Weights of a small sound classifier.
Model: 5.35M parameters, log mel input, arch convnext.
Training: muon at rate 0.029, 23200 steps, batches of 128, held-out accuracy 100%.
Data: trained on synthesised imitations of 52 everyday sounds, one a clip, 39062 training examples, 76.0 epochs.
Rows from block 11 of a small sound classifier, named by matrix and row number. Rows with one number belong to one neuron. Each number is 128 + 24 x the weight over its row's rms, rounded and kept within 0 to 255. All counts start at 0.
After each neuron's rows are labels from the 100 clips, of 14976, where the neuron reaches its largest size: "strongest on" is what is common among them; "loudest band" is the band of the loudest frequency at the time of the peak. Only what is clearly more common there than usual is listed. The data: synthesised imitations of 52 everyday sounds, one a clip. In brackets: how many of the 100, against the usual share in percent.
# gate: MLP gate (model.blocks.11.mlp.gate.weight, 576x192), inputs 0-95
# fc1: MLP up (model.blocks.11.mlp.fc1.weight, 576x192), inputs 0-95
# fc2: MLP down (model.blocks.11.mlp.fc2.weight, 192x576, transposed), outputs 0-95

gate.414 [147 145 148 132 107 159 103 145  99 127 109 155 119 137 138 124 124 148  81 113 141 132 112 130  91 166 119 154 152 123 183 109  76 112 151 149 145 113 155  59 133 109 139 157 100  88 145 163 127 155 104 146 131 128 109  84 135 107 142 135 130  99 144 122 193 147 107 112  98 126 127 131 106 136 144  96  87  90 132  92 108 155 174 158 164 136 115 102 127 103 116 152 115 113 153  82]
fc1.414 [108  89 144 134 145  89 148 126 102 158 101 146 151 111 165 124 125 124 120 134 133 161 127 139 112 139 141 135 101 153 146 131 135 113 148 135  85 148 144 128 161 109 127 164 124 156 107 112 103 104 152 154 117 148 103 147 137 103 131 101 166 192 151 152  64 126 125 105 100 131 128 118 111  97 136 123 151  94 161 139 118 157 142 107 131 128 142 116 104 124 108  65 138 109 145 146]
fc2.414 [ 87 152 100 100 158 140 156 126 130  99 125 126 140 150 121 144 119 142  70 132 162 136 129 121 172 147 126 183  98  59 169 148 129 153 114 126 116  83 116 179 130 103 122  76 132 136 168 149 128 156 112 144 145 129 121 140 114 111 148 160 119  80 144 111 105 136 153  99 137 118 151 118 160 151 123 108 144 141 127  94 126 125 170 132 123 126 161 136 121 103 143 121 138 105 126 139]
strongest on: melody (100 vs 1.8); music (100 vs 3.7)
loudest band: 250 to 500 Hz (63 vs 11.2)

gate.46 [136 137 109  87 119 112 178 100 131 151  99 133  82 128 147 130 121 130  99 164 100 154 142 131 132 147 114 128 124 105 115 151 122 123 154 120 142 115  95  95 171 103 116 110 114 140  99 119 119 115 151 122 123 143 161 117  94 159 159 118 120 154 162 163 132 136 150 106 144 133 123 152  75 138 151 109 144  85 150 150 126 110 129 137 133 163  74 151 125 127 119 100 154 112 157 136]
fc1.46 [109 110 144 122  80 125 184  90 158 115 132 129 108 103 180  91 149 114 162 100 153 134 133 121 152 174 113 143 161  96 102 135 175 102 101 107 122 124 108 148 115 126 122 134 145 161 125 131 111 149 102 186 115 135 140 139 135 128 153 101 145 157 134 140 119 138 120 131  99 101 137  97 144 105 168 126 126  88 124 126 143  95 123  79 112  99 141 103 106 162 105  84 140 125 149  87]
fc2.46 [164 107  98 140 110 140 171 127 109 160 158 106 150  91 116 145 153 116 144 121 110 159 132 126 118 108 100  86 157 125 121 141  87 114 111 118 144  95 132 126 141 149 139 141 138 119  98 149 144 116 107 122 137 134 190 161 116 138 148 103 135 126 144 115 113  95 151 175 146  81 105 179 128 126 145 121 109 156 129 117 145 139 118 130  47  78 145 133 123 130 130 133 152  94 160 125]
strongest on: melody (79 vs 1.8); music (79 vs 3.7)
loudest band: 250 to 500 Hz (61 vs 11.2)

gate.410 [114 142 132 124 121 130 150 127  94 101 115 142  81 121 112 178 141 129  83 114  90 125 131 126 104 162 133 144 137 174 141 147 160 136 125 129 121 104 138 128 158 103 151 114 145 162 108 123 113 105 156 124 130 161 132 128  73  84 132 221 129 135 126 122 152 114 117  87 144 127 123 125 150 130 148 128 102 126 139 155 131 133  93  99  77 154 150 103 128  95 146 121 125 141 110 129]
fc1.410 [132  86 102 136 143 136 127 140 158 148 116 158 125 144 147 126 140 146 131 167 159 107 128 111 144 156 105 103 140 123 115 170 140 119 111 107 141 156 137  92  95  97 133 114 125 121 137 142 106 130 191 164 128  86 138 136 146  99 100 164 122 118 120 110 133 142 125 166 138 110 114  75 116 115 128 132 121 106 127 128 159 185  96  52  89 121  87 115 175 132 124  93 125 120 135 137]
fc2.410 [147 193 107 148 104 153 157 140 114 146 129  92 119  91 129 118 150 117 113 103 131 139 157 116 103 108 122 114 124 165 104 120 142  72 106 147 131 102 134 123 147  95 142 123 159 140  89 140 114 106 158 115 106  86 110 108  91 178 116  80  93  87 133 111 134 132 161 121 135 139 118 123 109 144 129 132 138 149 149 155 101 109 105 152 141 137 133 118 148 136 136  85 162 110 115 147]
strongest on: melody (42 vs 1.8); music (42 vs 3.7); car passing (25 vs 2)
loudest band: 250 to 500 Hz (31 vs 11.2); 1000 to 2000 Hz (29 vs 10.9)

gate.144 [135 169 183  88 146 103 166 122 135 125 150 109 138 109 157 137 119  87  88 114 156 141 130 158 140 158  98 120 127  91 120 139 121  93 165 148 110  59 111  71 161 155  95 136 146 154 129 140 132 147 140 106 134 138  92 128 158 110 161 119 133 161 132 140 116 165 148 145 124 134 119 133 116 185 118 116 137 131 126 146 127 170 140 144 107 137 166 116  95 154 123 100 126 109 127 101]
fc1.144 [125 115 154  99 147 143  81 154 110 129 133 132 167 111 212  95  86 113  95 122 156 126 107 155 163 132 166 109 151 132  98 130 155  87 142 142 131 114 150  86 127 134 132 154  80  85 117 132 122 101 159 129 158 114 114  89 132  97  92 140 132 141 129 121 137 157 140 130 161 114 129 113 153 147 133 135 133 149 140 126 132 152 141 150 109 163 119 134 134 112 125 143 110 163 162 101]
fc2.144 [156 165 100 123 142 139 127  87 121  99 122 112 101 112 181 118 123 115  86 126 148 170 135 126 128 141 153 119 101 106 153 144 124 150 124 128 146 144 127 117 141  99 120 110  88 179 176 149 135 151 134 121 100 137 161 145 114 147 116 135 133 149 141 142 122 125 117 132 144 112 171 160 107 170 106 146 110 118 145 122 110 121 103 107 156 149 109 177 104 134 115 189 119 109 155 164]
strongest on: melody (36 vs 1.8); church bell (34 vs 1.9)
loudest band: 250 to 500 Hz (36 vs 11.2)

gate.343 [152 109 148 158 143 108 117 124 142 128 102 130 141 183 127 120 124 125 122 113  99 162 175 121 138 113 132 112  92  86 170 137 130 113 137 112 157 130 144 161 130 122 138 121  88 166 142 126  75 128 156 113 134 113  92 104 125 126 113 141 148 111 122 100 114  82 121 138 111 130 123 107 128 104 101 140 125 108  93  90 158 104 182  90  93 129 131 108 131 156 133 101 124 123 142 143]
fc1.343 [133 123 143 133 139 181 164 152 120 124 120 148 121 103  92 122  97 154 189 167 132 102 136 131 106 114 108 142 130 124 106  98 107 144 132 116 111 143  99 119 121 119 124  99 125 104 120 153 136 143 105 165 127 149 153 135 159  82 133 106 137 141 155 194 112 134  98 108 104 115 143 177 134 118 145 108 127 116 120  99 146 160 150 149 155 104 150 114 110 138 101 159 154 182 110 119]
fc2.343 [109 157 155  94 102 113 107 121 128 122 140 177 142 129 103 120 123 205 173 111  93 119 145 105 151 110 160 100  99 116  86 144 143 109  78 117 105 171 106 148 104 153 114  93 139 144 156  85 199 187 127 142 118 158 141 129 145 107 119 110 136 122 107 118 142 153 128 151 148 139 112 126 129 143 173 136  98 153  71 122 119 100 166  86 160 145 126 110 120  95 120 134 121 141 120 159]
strongest on: nature (80 vs 13.8); wind (72 vs 2)
loudest band: 250 to 500 Hz (49 vs 11.2)

gate.527 [149 139 170 118 139 105 178  96 145 133 137 150  99 101 131 105 115 129 186 106 151 108 144 125 159 139 142 138 123 150 142 145 150 140 138  87 139 187 150 122 114 109 123 143 128 140  85 128 156 152 124 168  95 134 108 135  90 132 141  91 140 138 114 113 118 154 142  76 149 125  96 160 113 100 156 119 110  99  95 107 101 142 102  78 131 133 147  93 112 143  98  80 131 128 170 123]
fc1.527 [155 141 161 101 141 125 160 109 177 143 133 118 130 126 117 124 121 122 136 106  94 163 142 151 133 137 130 137  93 164 126 143 149 132 130 108 145 137 156 105 114 134  93 139 114 175 124 128 114 170 152 135 116 111 125 128 104 104 143  97  88 129 137 154 119 162 169  86 146 100 116 115 106 113 184 141 184 159 136 116 108 118 111 100 160 157 171 118 133 116 125  80  86 120 149  65]
fc2.527 [143 129  75 118  79 148 111 133 129 146 181 125 137 121 176 110 138 120 100 127 103 130 101 157 135 122 114 116 173 140 132 122  85 136 120 123 131 121 113 139 148 117 153 154 127  92  92 146 136  90 135  95 139 132 123 106 109 127 158 136 117 123 174 119  88 106 141 120 144 105  95 156  98 112 133 117 145 171 124 130 123 143 131  90 116  86 101 124 119 140 150 115 193 129 131 144]
strongest on: melody (98 vs 1.8); music (98 vs 3.7)
loudest band: 250 to 500 Hz (50 vs 11.2)

gate.275 [ 88 120 138 134 108 115 101 162 115 117 142 133 141 146 139 151 110 139 142 146 149 148 100 196 156 137 106 148 115 124 109 154  80 151  94 131 155 107 102  95 131  82 118 181 145 107 138 110 152 184 124 106 132 135 152  98 135 129 131 100 155  87 132 129 104 162 117 131 106 113 145 144 135 157 130 101 142 145 145 113 115 116 140 143 176  92 123 133 142 130  85 121 136  97 112  99]
fc1.275 [143 123 105 110 146 106 123 111 111 111 132  70  73 169 147 148 137 124  55  89 103 156 114  84 102  91 124 125  94 117 158 137 155 122 102 111 116 148 101 151 135 174 134 110 132 146  93 143 154 127 130 148 116 125  95 118 137 148 130 112 156 144 157 149 137 115 165 133 117 125  91 136 111 157 135 148 164 143 121 120 136 169 145 130 145 144 133 134  84 126  99 106 112 165 125 155]
fc2.275 [122 140 159 163 160 129  99 104 120 140 119 163 140 184 143 136 156 106 137 143 115 120 158 130 142 140 155 127 151 129 111 153 132 128  99 119 134 101 142 169 155 115 127 187 118  95 106 152 135 101 161 152  86 134 119 170 110 169 120 117 114 156 167 111 120 117 116 123 118 162 102 141 136 107 109 121 136 110 130  86 130 124 123 137 148 152 145 119 114 174 113 129 116 122 105 128]
strongest on: nature (74 vs 13.8); waves (59 vs 1.9)
loudest band: 1000 to 2000 Hz (50 vs 10.9); 2000 to 4000 Hz (27 vs 9)

gate.451 [132 142 148 143 116 148 115 132 131 121  82 140 137 103 110  94 107 103 153 125 143 128  96 113 143 113 115 113 123 151 137 158 129 128 132  82 135 100  91 141  87 108 111 105 158 114 162 127 108 132 151 122 126 115 100 122 140 166 146 186  96 128 185 131 111 133 144 164 123  83 108 141 135  79 130 115 154 164 112 143 149 131 120 140 121 105 168 127 141  78 158 135 170 126 163 147]
fc1.451 [109 147 139 126 153  92  86 156 116 118 107 144 124 126 133  64  93  99 124 140 148 143 126  90  90  94 148 119 138 128 117 142 108 118 113 148 130 120 109 114 131 103 151 135 102 150 186 139 134  71 124 140 106 176 126 154 161  91 112 131  94  85 160 115 130 126 116 137  87 148 127 147 163 165 150 138 111  95  97 121 122 138  91 153 139 118 112  90 133 112 132 106 135  89 147 131]
fc2.451 [102 173 141  79 102 110 169 120 172 157 119 133 111 134 149 119 146 130  69 100 146 105 132  96 130 140 163 141 113  93 169 149 118 157 134 142 127  93 142  89 120 125 149  96 121 129 114 135 138  89  99  95 137 122 140 117 168 131 111 110 124 143 122 168 117 119 159 141 183 100 137 132  75 115 157 106  84 153 105 138 149 146 105 180  73 100 138 116 150 141 147  88 160 153 155 114]
strongest on: nature (86 vs 13.8); rain (85 vs 2)
loudest band: 2000 to 4000 Hz (40 vs 9); 4000 to 8000 Hz (40 vs 12.7)

gate.555 [106 126 127 142 140 125 138 132 161  87 199 121 134 140 119  83 140 119 130 102 139 105 154 118 111 111 143 147  93 144  91 152 118 150 142  87  94 115  96 106 152 156 141 165 147 131 120 101 104 122  65 186 156 119 128 134 138 151 139 131 167  95 113  92 178 128  86 143 136 119 121 112 162 101 109  99 137  67 143 150 113 118 145 141 145  88  89  80 112 148 119 143 122 118 144 135]
fc1.555 [164 131 133 114 119 129 133 103 150 115 138 123 133 149 178 107  96 136 111 145 101 123 144 103 142 170 148 128 126 149 133 123 127  87 131 112 144 144 154 128 133 102 174 112 113 144 149  72 132 157  98 126 128  99 140 124  88 148 110 105 181 110 111 123 128 129  91 151  77 102 143 128 101 133 153 134 112 118 111 179 142 125 134  89 131 102 148 150 106 105 145 134 105 111 119 131]
fc2.555 [127 110 139  76 150 123 105 136 124 141 128 147 134 118 139 126 145 160 116 133 125 116 149 153 121 140 126 104  98 154  91 114 130 127 109 148 126  76  77 141 171 112 123 137 166 132 131 141 158 108 100 117 108 125 173 124 160 135 165 116  91 154 163 137  94 124 156 110 127 140  92 145 117 135 138  74 168 122  90 146  93 138 106 136 143 124 128 120 143 142 194 154 133 133 124 158]
strongest on: group: nature (34 vs 13.8); rain (30 vs 2)
loudest band: 4000 to 8000 Hz (32 vs 12.7); 2000 to 4000 Hz (27 vs 9)

gate.442 [116 121 131 131 134 146 119 125 107 143 139 110 136  95  98 134  99 137 131  99 129 116  63 121 176 145 128  87 101 143 115  75 134 127 152 101 106 124 110 165 130 129 124 155 114 133  72 137 110 130 117 146 165 171 135 126 137 147 117  90 113 138 110 126 126 132 151 141 174 183 108  94 145 177 144  97 125 156 125 121 110 114 121 133 106 130 113  84 130 184  99 145 105 135 122 107]
fc1.442 [128 126 111 160  88 127 154  92  80 110 133 128 149 108 143 142 170 160 121  98 116  94 144 107 117 125 142 127 109 133 103 147 153 168 138 137 110  92 135 132 135  81 149  88 112 121 152 161 113 128 101 108  73 136 129  88  85  99 121 136 163 141 117 133 159 100 132 105 132  96 160 105 143 135  81 132 137 128 108 154 178 167 117 108 140 126 176 134 100 148 129 117 105 109 114 118]
fc2.442 [170 166 160 134 128  77 149 141 103 127  97 122 130 147 106 145 155 143 148 153 120 120 116 121 156 139 102 173 123 132  95 133 136 119 132 104 119 139 101 158 121 120 126 141 142 153 121 157 111 120 146 158 142 121 203 130 115 108 133 134 109 123 115 152 129  68 125 136  56 156 154 123 130 124  90 122 112 144 103 119 122 120 145 161 147 108  92  97 111 174 112 131 135 134  83 106]
strongest on: nature (55 vs 13.8); rain (54 vs 2)
loudest band: 2000 to 4000 Hz (55 vs 9)